From a checkpoint of a small segmentation model.
Data: trained on simulated stained blood smears, 48750 training examples.
Rows from block 5, named by matrix and row number. Rows with one number belong to one channel. Each number is 128 + 32 x the weight over the matrix's rms, rounded and kept within 0 to 255. All counts start at 0. Numbers have three digits each.
# convs1: 3x3 conv (model.enc.2.1.convs.1.weight, 96x96x3x3), inputs 0-19, a 3x3 kernel for each
# convs2: expand pointwise conv (model.enc.2.1.convs.2.weight, 192x96x1x1, transposed), outputs 0-191
convs1.33:060128188116184144099130083158084124109122061175121146104125166142140153126128097103123085137085115073106094129145143114143125135103158139110168148172143157153125126088109138114137098107123134107069123117135128069092162099140146124159106113112115093096109144142184171140073122163075131124095109151187054194117126136132124147160102104106113159111114118108068100076114143087160129141072105110128161110116098123092095114152068159120150092183114118089111102084167105202214156181120148117125086090170134157201145139149106122146189143104117148115
convs1.34:141116124155144107065190070139143193170098155159177153069144139114150138112126159124108124162096157171076158159115164119144105132118099122175133113104121117125114078061123180119148143112131144184116112174101119095151124125138098140130090089129127110128074116103045106106120089124117095162122102153124154150131155087114102155129122125128106128096136115152125103090198135101089088158082093078092122114093082159073146070127089080131108122182105181141127090090118109160252147136139132254142098155187097128138108137134084192177159126131089101139
convs1.35:151182162095074103116143102111120104148101084154098046145153135162204131079127103187100143135149184138127158163158130156092068185109158135176170099159128135113164113154093104160136130114137105108097122148113083140128159169143143125163114154133107125164104118115133125114101144181095157140128090037158163152145174114118147108097110152114094107145135123116144121199122085074150170194106113110134084162162081087098105103109137161124112125134115128143191075113181181151101131147160137151099138161126108101128054099149095128162112077125154198131
convs1.36:110157096099135146108148149173173083127107064037164070174119142160146138117164092157109141156105095092153094118194137121094072055147157127141144147135125088162116105116151158152141103154123154070214172128150076108138160128113135111069163163127116078161148111140102134146137119120125109097118134182179128104169102072175146117118143155155096161120147136083091158136167133146154099093112145052171135109178130132152120110117123084125100103135135130141183103123160139150122136176166136156087124130142092181152125097097142123127153120179074164138
convs1.37:112132116041127148130133128136225151119130141109122113151105159123085159087145132084142203149130148164114159191140063163122096101088106139060166128116111140117113087149136159191148144128065144153140088133129138069087118195155176122130094145086083154100130121135117156064133118130107144080166097107099160141092134089095145124117118162140101162123127139079143172134149126145107109068134138123153165143140115116155139126143070103149126121144182150101171106113096088135152141128185120058153198164141117107100098174100150144163123107149149156122
convs1.38:135090062085059123164095112124106111130178106073070130120158155125169131133144149138133152188125107111096146072091134172150142125149113080116119131141080191153133126137113145137137116115131115137105136178131121138131107160100137124062152111084152160137145056154156115138084093123155159155176147131128145130145133156126171120145197145158146091156116108088094104167134149087112075104102099069201104120080084160060160135081156128122062092109107143133124072124146166077092133112126104121077108106118169107133142146136156178138173138136084099147
convs1.39:076093107104141129095130154142114109187180106121164134191126116146114141156141124127154131112092138059137180131152063153137098181197091113181112137105072193117073164088136098101121113138141121120155108128183135111129114110114083133133122110096099132155136082063093086134103111126105106143115195112121121181067178093098096075158103146161153131155161116059137091151178147111127112105170193099095073155130137127125140085148125110129147170128132101179148177121111124109143097123116144141122099109115100133128096158100122108108145116093067195130
convs1.40:146161063096156147159101179151100122176145055139109066142080134109108132129083185084100081097135102063070111126102156194126173167152149124111142127172144157093170113095120113117150094098128150147079085090193113098114110162089044122120151170157167123087145122152128107110124090150121107109144094105131157136095136149155167069113097123125094106166121110100105044124094129110147089163201118155089070101150212125134121131153121160098126160133150128152100145164117165152091167175088181185105152125127081106149151172189058118101114127105160135121
convs1.41:164188194120104138228075131219076144146095170190151042124129105147143120093085151214110113204055089112166079131147159078117180139098121119140152058100128155210122137126109123134185088072185116174142124106111068117129141121155147128111150143098097131140142118170147135129177121133154132096143109103183150094106125162135101135160118064168121152106120135112189101100116118148122082110101145154123135134113152096159131100139142176171109125146071053112117130131105176056167133125075143136105193137194151098095112077085176144123123126113139150143
convs1.42:099113180108066110122143108153079068133082105117062127172106154089111148102159141099105126153128167071154104131072129169110123102098198158105181121170094122139115164154128077142155123136078166125177103128184176094129121141144084142130120101109164121102183134119146138135104157106092122103166117146069118153168108187159102142115166101109129135147136112095147149143125150070105144084202089042131080116082122094127136180120119138149129120189144156162166152128156099123176091138136138159157157072107188134119130128122120114161090125150113117157
convs1.43:120067094123079095094176126136057123086121123113128255131104092140163135173100143119087137130110093125124171071123144162133166163170126144075124085062064089147153162124074100123130160102112177130101131136177161159151125169106129084136167127130131147082123070151109078163131188131099102132128168113141144094138103127149105164129098172122139154111110126181145112120157121109125142066106247226175158055133228164111095132086108089192127126161124110103137170116156171133091169162156139170176139147124115067076165090113127113088115140130111158119
convs1.44:145113131102065127110195156146110173075180100101119166167108206108112163113135117177096204105135155155159157162135126112064127129098099122130154133097128124103205158129188129172117106104117172181141157101113117089152154133112145108107190133204144080132150105185068113090135097127135106145120074144182169168156091158145204134141118123112149095138158101125181176170194202175224152089121101130167156173152195104152189124144111134139123190110125223088146124124142170146176168095128086136140184103122068107117133144123144158179190094168112128159
convs1.45:093125104089120106120150160071135081106151100185201132123129172113131131082102091130141205173104181131153089119166108161137125119137128108097130086101174097101099140146135105116152133164101089129114078113124104060119132136172085076096125155178131120131154117132119079109117121022123122155093122124112093156138145121144117137151149165102096139147098111110097072084083095162103182144193101143176121131137104133070113168157103121131193054110144094134122109148102102099097088118245077175104099132229087062129182189160101184113107119199099182059
convs1.46:097135132092047123128080098139103106145139138097115114092092113129133130184100124169091140099140122123090141116095156122117117116151119087118168159095162125064133087080131092166171135161121096139166142145094134088090081119115133121123087090201131138119108132118091129137149097082106106128123147082180134143125083193124123196156134112126149061106123105176150131146036121125194135122126109198083144157161191072116132115101115128171116141129081155166101169110155104163149117109157141127150160145091116125122215110176141107175095152114106095134
convs1.47:142156140126126089205050171171153214107124063109133160117115135167149166135112136069114093096074114146144102100153131130087188159128136142127187175134119105144143103118118180145118124177174132146133163104169137129210141148094159119144131131113137131135101133128142124120144098067168102124115158132116060137078081157156116124132131156114118095110119160109208194081151120154073146109094104122174165165120182070131171101127104115092170150120157166121152141144172094093147092133106144129107163088175110091123173124160101147129122097133176176114
convs1.48:168154165153147132151084107143084166093135132193100232126143127094106097139111141082198183126193160140161147185115095140125120190098160142104082121104076125141136120070137102129107111074132146050120099080078148109121143174151097066114105081172103095144094091142106128148165120121163125118156152143118132072143148112139134088069104155094162118092131160157139107107154102117160102160144143102122118183145218128096125082126084114125112108114069094085104174081179208108127107127178182173091164184176115231120137158117166089183143105111112103107
convs1.49:153135101220125110113074106162056084130143027142111122133149129127150150176166132121059167099140114139151123095142113080127099126139126173153144138145146156120130120129180126192125173182124150149148154187170132175110107148104056095126112117072077140117121131069077153139081137127083184150149150172146136163170108097069127128096124167099125173089116131155151155082112133109156088115103055149099109108093025123108090169144121138151100152142131114154193112156192126073076102159132142163106141183133103109065141099090116194077114159141149091155
convs1.50:175121132244122156119107059122141103075140146041126098161120135161163121136100143138055138129127111133103122153088149154167093115148078148119142163165076124106097141140123081163165108087130181098151122098170144150122109082130181165152073116180211136131130119113151134123159171104104129154123182117090109112039194151189116178133166182109101119126124109118100140141145137129131108231157101102168072112107149145105151161173167128107152111100109166154090111180120195100115121093154077173145126098140102076111138136119178148141101134143127107134
convs1.51:140168090208157110144084157202112095065160111081180146113124128179124128107165132077159089139101119087112153101124091149108056102142158113167180118181103123130151082200123084133132137125128091170122153095123120129122101089195136131141129134128116177109111137134149089109111115093112153130131097124094161100181114097097159090142146118089113058153172129136162081109071131071102095057141126169195072134171106133129118137139126154112100122147116084159126108143148146090200131060107148097078113085143160123150146112141164070125195160107106103139
convs1.52:167154201114100143174102112107098112099116048158152129150104140111135107113128104118151093086086149127144163139099167113178209035131085124123135180096106071210118117117051128140113141119122152152152174182147152168112141109098108147108133069119134121074102073077121077086150105097109085077150115133148140167138158114132116148096075114138148094176097179098142168119157122175116089113122142062136138151155111118095164125117112142119137121210152124108170122142089151181140146110090176092168148111166117069143127141115194145150113108090134129154
convs1.53:124149081141101144167143140062148151090185055112086095127100113080118132137150139172160114067135093124099095076150115152150170080117146090127141108136151161168132130151127156189149109076133134141090106164203178146129140158161127122147178129136118152131147150176137157148115123142132139100135166115101088120136132129191191127075091136176168120080140105162130126099147101200152135098115191127144092162175057089141109167167110126184106133153144146100189208150168124154121077132161116189131092156088100111189183161119141067127135160213177128141
convs1.54:078115112123061114106153118133097119154050085129111112116169092126157149134160123134116101105157156155112073130051135163095107113072099131152136148138144132113233176121146139138179121146152128149087158075103192128138096117124177171177127136081152143153149104131088101123129126123119104083122132081097184140086173111132191119106121129125159110099142120145127083115140097147178097176167174073069148162123125087094112199154179096105147118119124164103143113131128117107122113080131116145110163142182104112188116133137112082135138136141135112086
convs1.55:150109125139092069148121141136143122162149135141128150155189139169112122150090164074161084081076126066081091110075079092105144167134118136141156154053151111175152101079159230082217150091158099075108159057148111173113132106100144128121099145184130121142070150102113042118153130103121126104113156107129122126098106136111139203088152141177176130125136146129104121052102145145136123171103117164123080132103118088124106137147121135129150160148093097104138095094192078137077103147090171134101125133115108106154120139050080146114106143086121108128
convs1.56:118103158087127138095152172089102188172155137159108090150120197114108171130115100200188194093152180148105132113126100111127115110050068114090165102124082066048182166105169093128165137092141113128094132115087080115127152153150146130156135115164129062163123093111123141113129084147137067127102146178081127086127100120150140048162116125148153103116123072129077113125089141094093068108190139104136174157111074090094107150125177099151104114162075147138150098167098113129122133141108108132195095166083117149112112134155133135120093149125116135177
convs1.57:093141147134126134095151091124147098038167110112145152113107129121103090143125084121186098129072121131120174201140193152143142101119139131095108163098108075112078139136060131126179114161149162116117167161160149111115140121119142152113076134113137086077117083066137197079136158093096093109106096121125126096101162150164078046080109175162095138135113164143143161138123126155136099200171099118172123143211132194152136122116112183109149134104090143090106140147125127091105206118120104106115140096095147105043122165121127147111163131110076132145
convs1.58:124133087104139031096180096154086157156038159128065188119168098105125176123095168123151164119135136126107136151155125120142078090148023139095078127124111134104102086142112188131195143143154170108140114137104161113193128112111081133198118108143165111128117132082129133097124085120104135095141136097149145124142091139094097168142086140138087152133130125123107086165145066155178133175153095108097140151138182118111133098119058087136113138082151084129073111148178096177040213144140129076134143130111169116105083137137131186104136175089154105120
convs1.59:138075152126162118110110080100122126194081182132096127126133126129116133136133062182123032184114112177185182104097201139078093122087100137119148179151082120091172112137143138115148110180124110133145164136121107104128067111116096090122111155110156103116142113107121117135122127113138108103130115104148144075120096151159198129101112123105155113133146082119105157133072109119150186167191148118067162148132146099135159145141132112105123177129140142140056147102138122128132144085137134172116088104158107114171136131139123150071137136103176143120
convs1.60:091103118101127160071114111144100168147100153107108063122144044108137149108140158170167094156120158104194173129121146071114087112169047211114154115094118096096113140117126114100141124120141151138142149093134184130098133088127081116124153113107135116129138093146145120157108066133138161125082172133185141168088095103139124198150102160114133167085115082159155109145161115160118117171143179097114153151184218093167186114133173157095112179109118152131116164136144167118157138119167078114126136164169090120165132123098113138119068131153110154132
convs1.61:075109121141116103117123099130163130133091088085142098188091125132157106162101154167121151142119103094148122113173111149133123090150116120127206091110085146105104157179163125114114155110127156119205097185121099134148111129184087130151165101162161065148119156155128130102134176124158137133133076125110142137062148097132106071125122134107131080094114106169147088125125111166186067096182113152146094154112161112165123143087123172147151075120177181155105121122143118155134097126083178112132128110111114084100143106159172109163173088142077111089
convs1.62:135106156061182107113132197086160152111155164106102201165095111078141141143145143132143121090138107188075127134107065138186176173105094154115184133127096151148162051123160193116123153135166129132133105138130156099166155130089116110088100099117132110121108148138121086155087098084125100091088100138107097106094144089119175143087086135089105107096121143190221172132144092084146165131048178105152112092133118087109121118168105138124096152150105176099092189124087161162150143113180140134122179182097119158133138119130144114136154085165150149158
convs1.63:140059144136066159106100166175185153166120113137163123123143099082147117125169083117134201123077172130212159178114165184185096125130090089124153167171087131124100095172118080127087152106120104117073093114106145127160112127124163117076061137117129116100115128085156121121160146157111204127111106127106108104137142118118163120160170138155085111132145073018083156193111136076142152128187094163102070073109112149103122135125121084145148161113131123146106136132131156099133238181114118134128197144167121116137146136186114092150115138088167126106
convs1.64:086131114171094122119132092145137178092122169147111104138139146118150128157128163103155168123129051134134092157167058050187178113126166115117073137149098172104169140133095100146096110059135103143064150141162154103116123141185177098129134083081123131162151092113115190138149124096076063050116095131144101101155148059157099132127117137104115111120067105155138135115074091140153158067106181141184142108163118118122157117100175135172147120074207106097135165099161068122103109090187103104127159096124168098112141123142088144088101126123103128164
convs1.65:135182105140113124145106130124120157085134170161082127079104119110086109094179165095122171117122094116089107111150149135121090179155111108080187102154131143132121067119144133109162087090153113097150148113102147120176080112183125095119151075150104138125153120135082137157153149182142177206127164137135109189152109126111150107133133154089120149114114127121146082143131127130077147087122163095192104120098139100103099082132138160089165154127118137098132148127114127115164137155137161133160122130235135112122114069189112124157152114120161129180
convs1.66:124151097196141121193107107087223042154127179162062096114108145095166090123069134116189126141126093157168172052094140108096139163156126118087174103156112149162062068135156113133176136133170149133102122110112103147136102095120067147131107118070162091168121122188170137116116166183095138133073115118167125144135140153112125184131101174107123165114084129143170118148091142111091068145137229095182114104118155107082070119127117128111142107111084128143048155114077103102134110099027148119121122141098080161130144143142167137103119067143134137120
convs1.67:115176143136192122139116153116084153084054106161209155162173108119171108109098188122174185132142063153121141123122206128100066113089092109136130127084142119124127101133145073218088106084165110156120160082093114130134109173119079174134134163143129141095111139123137102107103103092083168110154077073135117153069124159108083153123139090150114151161156136119123129131116120156183155159115138062163134169166075102079160099137078096089127092138119186142208168114132101162121101143123121095135142101104125081116163090096117139138174099083114101104
convs1.68:149127085176125133140127168083133078095191185103131199091181159096130129168125184143167076094138170200157167138122093105185111098066076166149118160191121104066163124100135176109194140100162119098154144124124169151165184145152096121142115100116167128145149145104119156129164097115171133129125121085102046135119094097120148109157155122147107143103103121126117101076109140089103107143115093155076137088121131129136094107135123101162112172228099138108116144163106102091190105148147161078116087139125129132121153107152130091150150133101165129132
convs1.69:129127110135098135169111111106147123111185136076079096114117157184166109145164131092097134083080131101115140151158094103215068156109124164101069119158038086095107137109136122105153075129121140137136186172106113022131153147107160129122110120147132164100081105120123160100076140150149113115153138122129139158113128180124108149126125139147120151107133152104105107082178133133158112105168107142105093141132082129149145108162136195146138075124137171104114175212086111143103063138137129179128106132099115137128142143127133136047107104160136104119
convs2.33:086162131118166140123118172195136174168189135125083070112157185120128132124151131138162126172123094142173169132095126125079152141094059131114127147150171120168103169064068099123102172131141118112091098112164127170146095134118138105152130159136088185088186165110117148171090172125154128125112155174190111200126217107055162084137133171159153130107143116145129200136156099141137139157061152158176062124134175145131076134106094097109130084105190140122143093127187174070172156100081106148183127141130159048111116088158096132113139161099108062145169140078109122083136105143136132117
convs2.34:131121231185159169152142153131089134103103124099091165123064141074122139122160081099145150129144126073124121171156143121118185188145163096127170092100094145081185128102093122143126072104094141100171145121117140130121071097154084060059093138129101139121108107123103067151094119132097075124124089174106142135111214185102140121079171144089094140164096133165075097061074136114131105162165156126095057178151097141067137179165132136078116140084214107128175156150108098076144128167096136133147129091113148128104131109107178169064129141115137133111160133145135107145084139168158119147
convs2.35:152105216078106102103130123092164167126137148135134143134154145102152061155118182138083082092127116124115124089115107112075182125074117103154154115123101115148159129123086104074184107149126096206103112062159128072189119133121109090167111128065114133132140131124150149070104150138107111129146107124164165092112099140099118126146144081092215078131141094086080128092115131153138161074074162107134139129114116144104120168144129116134085121103170177163098169123160141151139134133096120152106136141169144098142122127124110148132152126201096140138144158151149132142060108118114164144
convs2.36:139117151127108107140146186133088128133171108113158147131154211125208146147114067191123107108126122142192131119197119101155147107089207107093157079136144124088148172114129158147177129118148162103099125126125117093111127131151139101141099126112163169164146183128097122095130161167132153112035153150113156149125194141123170122149094119120074157067154186110127177144169139129113151127089116093137163152124175125126096135108156096103128104110090138163150212164090089097106159128078103140056165139061177112198095149120149151043067107053187077149100116134105081127152130084110115125
convs2.37:112173126173117130134095103164126099083106130092117153092153139128110145102092139114088117086166121057110167090165119128086192142053101133110131173072166092111099175139104163122115129128114156129171068164160102112136145093170165173104131107153124156173129152121081115131089125144136106151134116119162139137088135108146105180141101094140165123135120145141160137148139162092103099109145144078117108148129118120123154101150111142099191108123125120223076140084135122117104064153183127123177120201128094135168095093153128119147106116119155158097101151140179114184082117121105126091
convs2.38:106097133096121162175088176108090089109160177152090100142104131146153152165120125144107148154108131140121151126187113150181136143214148125173098180148133091145091115158118126149171052126161134087179179172143119130115092155079137044128082111155113158167096137125088181131110119096118122126154146110079048113184178166086210117156138124143101144089160093138145126128138104099095129095092138192145143115166068129154110139171152187100119071146119117080131165135162105135116103153055117139160165147133170106178165138215128126155114078096184125180070121097127167119105147084059148142
convs2.39:103116097115079147178113100086114118166146152086139109143132168057138130129150089180104154139084122061133131203183164119143136160116176082162170111154156114171087127103092118157197119120119100104101107146127117112124106137118114155153124142075142137193152086156133100106140138156073163091136089120133131139118180146075144126155084116140072075081106156123122110082086165104184108147152073195109151102102136125108115167154161159123087088147178142071138163058131141103104155099126135115169109080122145149080128137114093169162128100116123199110174091128161159142143084149107156078
convs2.40:157155086149150122127210123197094164131115096114135133094141077115156102135089099140077164125159189159120173180105145143115037125109051129171127175108098130073098164119129104127169146149083114126137173074085047218097204143102115091091127143087158078137143109148117115145147124126083126117171139140177117127135106144173161117170131096126189134154130143132112093141179161129096167133144111106179185188049205090125118041192072133160104186120158130143149109118135102085172097098060107099118119165062173094116114180164091114122137134064117105125079188123100202192126110129148167097
convs2.41:113112138071101159110131119143144172127121174088190175151124126175171076115081146059131124132131092094094126111079146079098098175149124128135149137155077117190108083142122160175172129148115108106141135061134108090175099182094072174134121086147051106117061080061109112162132150115156193132199143123165161114191070189047163157165100118142180123176103162042165096141122127165105192157078069129159114128108108131140227140157151119109113117242156091165117141154091124118169173125100138102118078177190156059137104102109115208097153111101159113132134151117073157086159102120156147125
convs2.42:139090104133193088103083120168113118121121199175097131132168149118155150169124105168134187166118085103093127090119105101147096166119158120134161196074117042131115157114110140095123104141092112136180149108143120147101091061155076175118162120127107171185151255156173111093148142192104063127068066145107086121070120092091143169118100147141073080146129146153125073122137130101082074104105093182103158134140190105088160099123162107135140132106088116155083131139139085151179137176125086147088097142118116108106143105152167067157116116126109120142134122145107110042075100108175094132
convs2.43:075149154153162155125103165077137120129145170125119138070140134099134136099122132148103130101156158110188149138126092181153144103149174127128158139136095129130115130117098153094163180087113088062191198191118118138129154087084117166158166157124114105160063160157109134087144118165082120174107049074099069135167148090115125132124099144071144167173118159154149178113109139163087147172141136111137144119110173092110129112130171110186136198180100168129132126111146118110109124102133149140123155163080128098135130122157164194094084106157103154131187131161136170119090094163129161100
convs2.44:117146166163160081134166117057184135189152143134067092141141133134163166103138172141097101169162076129149116097151191200120146121132095082099122180112142100147103134182101085146111130177157198105167089153166161118119122156137114189148219163112129197116105091136147185092104140140121080185150112145144115109124080159100143159122084114100173137130187125112137117156145142152104177113107118138144186124168098084111132092132169112161162121169161111185115128151120163198133077082122080113101110152171109139112159109120112071138164082108155199062107087107152095134146130138123126106
convs2.45:189084119095161143134122200138138110071034122212137126164144044168068109074155146177175123137137154131203125064167145182095127064105174160089156101123117156129147115121081136152149182157143136093154133124073083157108133129158125161063129169108069150184047151147133098253132129093182137150205190116090159122134105126137111142134119171130130095140153172153116218150068159141145155131101132095138150131153163080109137164108096131134118141136131134221135084110121135121252188132138075133150159132109156134101148110154151152120222167106115161172100161171148202160203117147100112132
convs2.46:064177103124103109197170172155116155158133109076077101114128081110149088118118115176122108144176154184084203081128162162116171140128125101088114128121104141121097092162114082192175181091134062134133119137180094132077147126115128123115140136107091157155138140097098066140112116113076099140097150135121105116123065113127103104134094105127167142146191131133140075120136146126128141115130078134155126109148088088112075097074120148124063140134111140167168101166129158105070201131115104117101136161122201141124113155158150089122115119081167111139102140130127107143074149071133089143
convs2.47:179191134078113141163162178104155081134126066140112091111133134108070160131144116131094154150153111115142104145096165102098130097112110139116084113145148123082144132137142138107147155174144183105108115189189168087112137094153046160131122124134162107162131122144123129172205080098160098135171171124101152129142107133127160145137097144160127156111154132108070145089211128142117138185123129142116094148133055160143102084121165102111109171148109164135149106098120088134084107150145112074129072120087103108132136160145176082110116210183098128044170072177075146114156090160131207163
convs2.48:140127104128159120065173122104103150132078182102087185118203114140132108179140093159082138136133083138160117147096111151121129126080145151142141153170150142175108120102137158145140114158156131173125104167127118127144050154219178160077171096135128171170102170130155086208173164139101054145128089084170166148158136118102151159171077103120191178169114100186168116122148092104118135118113170218166136114168133109130150125081076158123094120099106135130097144109149143193168054184139168092123129183098156143116192117054096130145158123162165115153153186113124114114165124174168205130
convs2.49:141157114097123102111193113163126212055238104100186071144148126130112115056201156161126145107099122107122181120112076131140199179213154104113106139128133140137174103158094133147157105111172131158168143116114140161169146152116087124120097114146139080104131090147121078175166139132090120150076088079150142113121156101071135145154113138130143158149147133127113124143199168157033110103115136138093128161085127154076160085151123077095107112122150068152123173155121120126090144172146075149160102133100205148087122083084177124082126091115101201139093206139115091132160170192137149113
convs2.50:084104107133136099075140189092148152160111090119094071127126095137139140139118178129080112135112161193145084138150166181110084140129125167077110110105117139092110074096158122159148137127112105111151163184085144126155150121170058146156148115132163108069152140150156120090071177137188107120201163122135123110110118116114176103170174119124204089128056128185132171129166154186138088180151147162102083177188074153171149175132170132161136153152118138116123200112119110121094130173096157183125179103113150134116096115132142094049175191133054141117072109137126166169136130080114142110
convs2.51:128106135118114133116120155105156114109127167154089129085131123123161164113130114132137093076119133210103075153133118158152139121099182110138134192153147140127137115147084155135142130091032117148112097156074149179152208158133141103198134152148142089170178074108166096069134134171075112191148124089106114144158132108158173136121124090134116138107124109129119152140171154100060051099126103167091118159176092121093117119074074166062119151171133124146187123111154037117184157176115133115160094088129178187163109171127097073149139165157103155131126198139132098112157140199124123112
convs2.52:114127122146163160155182088098148163175135156096131070132184090165137115104072072134131166108088083091136109151070156094142119094141086184155109146107117176124114198115138185135064104137174108096124124141149076193091120090173073121092132159144065131141162120140090118120152135144148146206170081122143092134078219080191079148080136088102100082079162106102134039130154080164153120139201119132143149129079072104121132109086106118126148140163162143154142175088108098095111110161099109150127145084146169211086072157148124111137165078132182139076136142158136139184133109147161138158
convs2.53:161133094144063113114076131126091160115156059136161082178149118121079119139109123106125188052103158157113136080129088123108097158108132151129155137166097128159168152157122113116120129092124115114164141158136184113176094139133086158125114145076158123198109111114159074144133132092128132119093172128144113149084157138158087141137171139124161062110128127070081162177118132070129109124090207161155109132121095161140101179086127091122093083100160151114094107122142157136132101099089158131089169097112153202165095147083117162143181097133133101122092135140106122070115115130127144111
convs2.54:138059112130097118117164158142110125119076159074152174109166132099144149073032093110117150142114139125111129134135148165133172079069092132112109170116104104138136145123136083110112124130132104170078077108147140159184158146088101116147148050172138127095122087125093152170187138155143158119123134123056125132097163100111117093176144123121153149162150131161123143138095104155129166104161088102136091115140112105073109154139139142136092128100101081115114119126093054145101129181146159152163175084143167158097208166108164088124098126114195132083124124085138153112168080109170123165
convs2.55:163134169090175120085121089154193117080045168097113203080197144098146109091144118144097102164139163171092112117116190125179143110099146031161113121131108112123137139118164176140108143087144162118129043162092119173114134156098150103153125150092163133146164108141139135150179152127120078146108125154133149151093138088067123124128179127126179106121121156170128201176092134128116179176128109120121125118094162126100104126127105114108102108112132184150165089149133183152113174083144121136189093148145089129144073151115130116108126173149123132126116046104136143124113116152161152104
convs2.56:064179101146149135114159150106096166158176112116105129124093136084157134091116152132128132137094137152084183147133173088137081105069145123071143100152079143120102103126125132162158121148133176114096105074140134162122074138131132193098171105074122119119124100123183130181131118104180160053133137083103163058141144203112151160147160131138189185190120096057080148163156093123095195182163076173119105028098174156072120085130107117164214151110143143088120135139187116208173104128109136129138151157159113101193067134137152133141132146102101178135074089132125141154083109070104142126
convs2.57:086142121072132037085127089104116074142111109135073149095082182136193088130167157186164204177129155142162131152151130127133129106187111147151150163071117108120133077108162156105114109158142147106090175150148136119126118092144160140149175126135096059183144137078149153107069207109080192145106126152147124150119137089160106125136081113121155126121190143104135091162098138135142103127136107116107141111131098101135152146104078139155121081115173100127111152154147116168093151108123124125113141110127127144110157160097080131094130210159167149121100132122122146196093111128092127123
convs2.58:123071112135145138089121074190156145074128164100126106182137144141165145109043114107140111183169095099148101117128129221115166147185134099138093144125109082081118129127103138154116147141053128142117111072099064109187164144193108151159123132110119153087097154141109112174116129111163142145108108126091184127125126131070111061087139181137109150135123120103151119121164108107144123120095110160154164138117099151143167156106082130115137151135137144126122121110127086109172117154132183095156107164110093074149131139107122142155144176135064137085087163150167068125125121118133133125
convs2.59:172163134113149139152181160162116171062126142113103136043086140177143142157108159056137147136122066082114175098148092131136111117180151171154139169142110133101150155151179082145151131070129134116160152124154153138113075106175094120175120115136103165089181091140058126117147076154159172067114107121123163099117148112162141142174091148144155141134160106147097099171077024143135106090143102137125125153120105136120105073082111129142107174123102128163162129107137224052152169100125159130183102174138183123143121125098135152110114120168126166133110122086111168078124136118129135170
convs2.60:224109115125134107177117113107050132096139082135122128167083093120120111104139109108082170206118140115105095183121108121097181103095100105129163174142107102087107139078110140142095132138102153157075131113132152118140102108108173132112113169122133134190095089146078153169073085134147121141127145129107141088119060112094130114127151140121153080130149123178184139127086174157169171172142144138123174080134124123158143219139125092152128099170146085109122119138114166126141158131090158148124127151040148146147105089129118143076142131120137124060158168094095141139211139056120095137
convs2.61:177165144130160168132155167123167135080133186131087089146111138124141141108152121072190156144122070119123125089137134064103131103144148131108034124073179132142139097120163134119141145093141153096098170111090141095153136136121209097172105144093128103104097114122133060145157167136198081135072138181098212120149155114111118144139155043069104136115138139061159132100142129138108119170065163114150163121108115092184126155187166138143142122176110097091101118099141102069114105142149119158121135144172160147120130142066115164126091151085175135131126103156114154077078134099173143135
convs2.62:130061140101137157161166139115127148081130101133094091151162143112121092173190132131119070069100070099193138214159158097134090077190081142073144157066127094137091114164137158164109137142109161174117203108135177059146104154112153136097144127110103136135113126166097086159158103148152069162146107085084140166097144154122106098182177088142098158117075140159167086157086126140107141151066134096142104115123130149093151117103074127078133182140092152061180115107115076152077064170082140156106109140124140115154137106094106137145139151193127141114147110107115110119156192138113130019
convs2.63:106104124141168104147135202134126111152084164150118107065168123130142065075052093177101129111184131116123143163122079140175114168153099122196123171135138116114130080166092122132113090108115112163105169180141177111124107097103148097124178169123129124142108216123142129135068156158215197064136091182147077136115114117150103148085119114104147112116138127142173104151126145177091086106142121182146130081144119138158153135038130125132119111166118158116115092135137052114136083167104157094144113151100147134110140108133138071116129128145131111048128221104123112092102134107132130133
convs2.64:175101082129168172124118126169133134144048143156176100104152166099156099125155119157154092139198095102156095077142137112135159046126110134167187118123121069145097115205082165089111156101128092110153136112134090129128169124129125157068134096155097150099150179121133072085094109199112172074162173128156143109151216114138132120133107122186116115118115133137099158139167138172143128151114195103090215104133093141116115171146128088110165111153107122167166135158110068123100140161168163116170089125137096173142115136141169093145128128132119084079103147169111164144107110071159181134
convs2.65:138160063153071183150113111086127112202116097143080142144114195121064092120178128079152114083111156159115099162148111124112124180148089131152147084132059099169137143153182083088154149142129143158160169172093150150138119146175129136135045130126109158168120081165153140128128139152142149131060128105157143116141124157145194110117110135101159095113136116113089065122133159149140147150163135120092144153086128096136088134136104138134151102140157165187164206138122141178156132113137096150129142119086084120146116086107179165157152134107141091101108128122092091145135155185160168093
convs2.66:156128171176128138108210115129088115109121125143134169123112056149103122102148155086107128121086098119116133160120092148089049085144079099093111118191123142177133184119130116100159145080089152203145107145155124178129109141179111117091094119115149147183156138129072093154153150151098108126066132154114135076121095096135078117108135103149104133111113097133079095141144125044132107118118153134120164144175107162099143143145134134114060126118088149141086161172125032113101105070117136158108142140157131166142104111075118172147163032116118084131146113079123135150094153109121085105
convs2.67:098132129102138135177098118162135087196181149193129113146145117132112100144100141122152146089119126078146126145129130129131146100141085110035146155058163106158166092190137108093138146113173119098141084128100184050132124129165104149125118117146122126065157153122090093105116155121140092120159086132141104084164161145088162129137114120168130120120143132107090119152135175122144131197153039109128178159119123166130107188106136077123109200120108123078127148126122113130115119134187108112103151142104144114139150137147139144130142134143154175116110148144146103078128152133141073127
convs2.68:069150121143120166158108130131135175121160159114096115115144132108158155133189152093083115150114111148092098075154093168112084174114181089143081134115076094126128135137097087166098120094083067107174130133188100115134149141121123169147123101101129165129139110102194057162139095155117144137101124133133111173125148144134144153157193178110169089174128136158139150110094120157136135177117097138125111133140114130112121144194095089117187143112167105091170121192091119211118112156120111164139160106138107121130157181131159077154072193120120109105120097114096136096157134182096125184
convs2.69:101148125094103082148126102116124188120126156102175075126110140091189151160104118117115158158143113161137147128097054135096155209132137168156102123120133114080110172078132115109113190089123105106154126123116117153128139095195080155173116104131160116160120133167081130077076139074153175099134140137137110114173144151131168102083188121071126118121067118181116110112121154106142110161163075095181211111093082151122108147091097171153056158097143105141108122192132095106054148106088077131139132128089113109123141145122102112167149129080136160168110111102116154186114118164138141114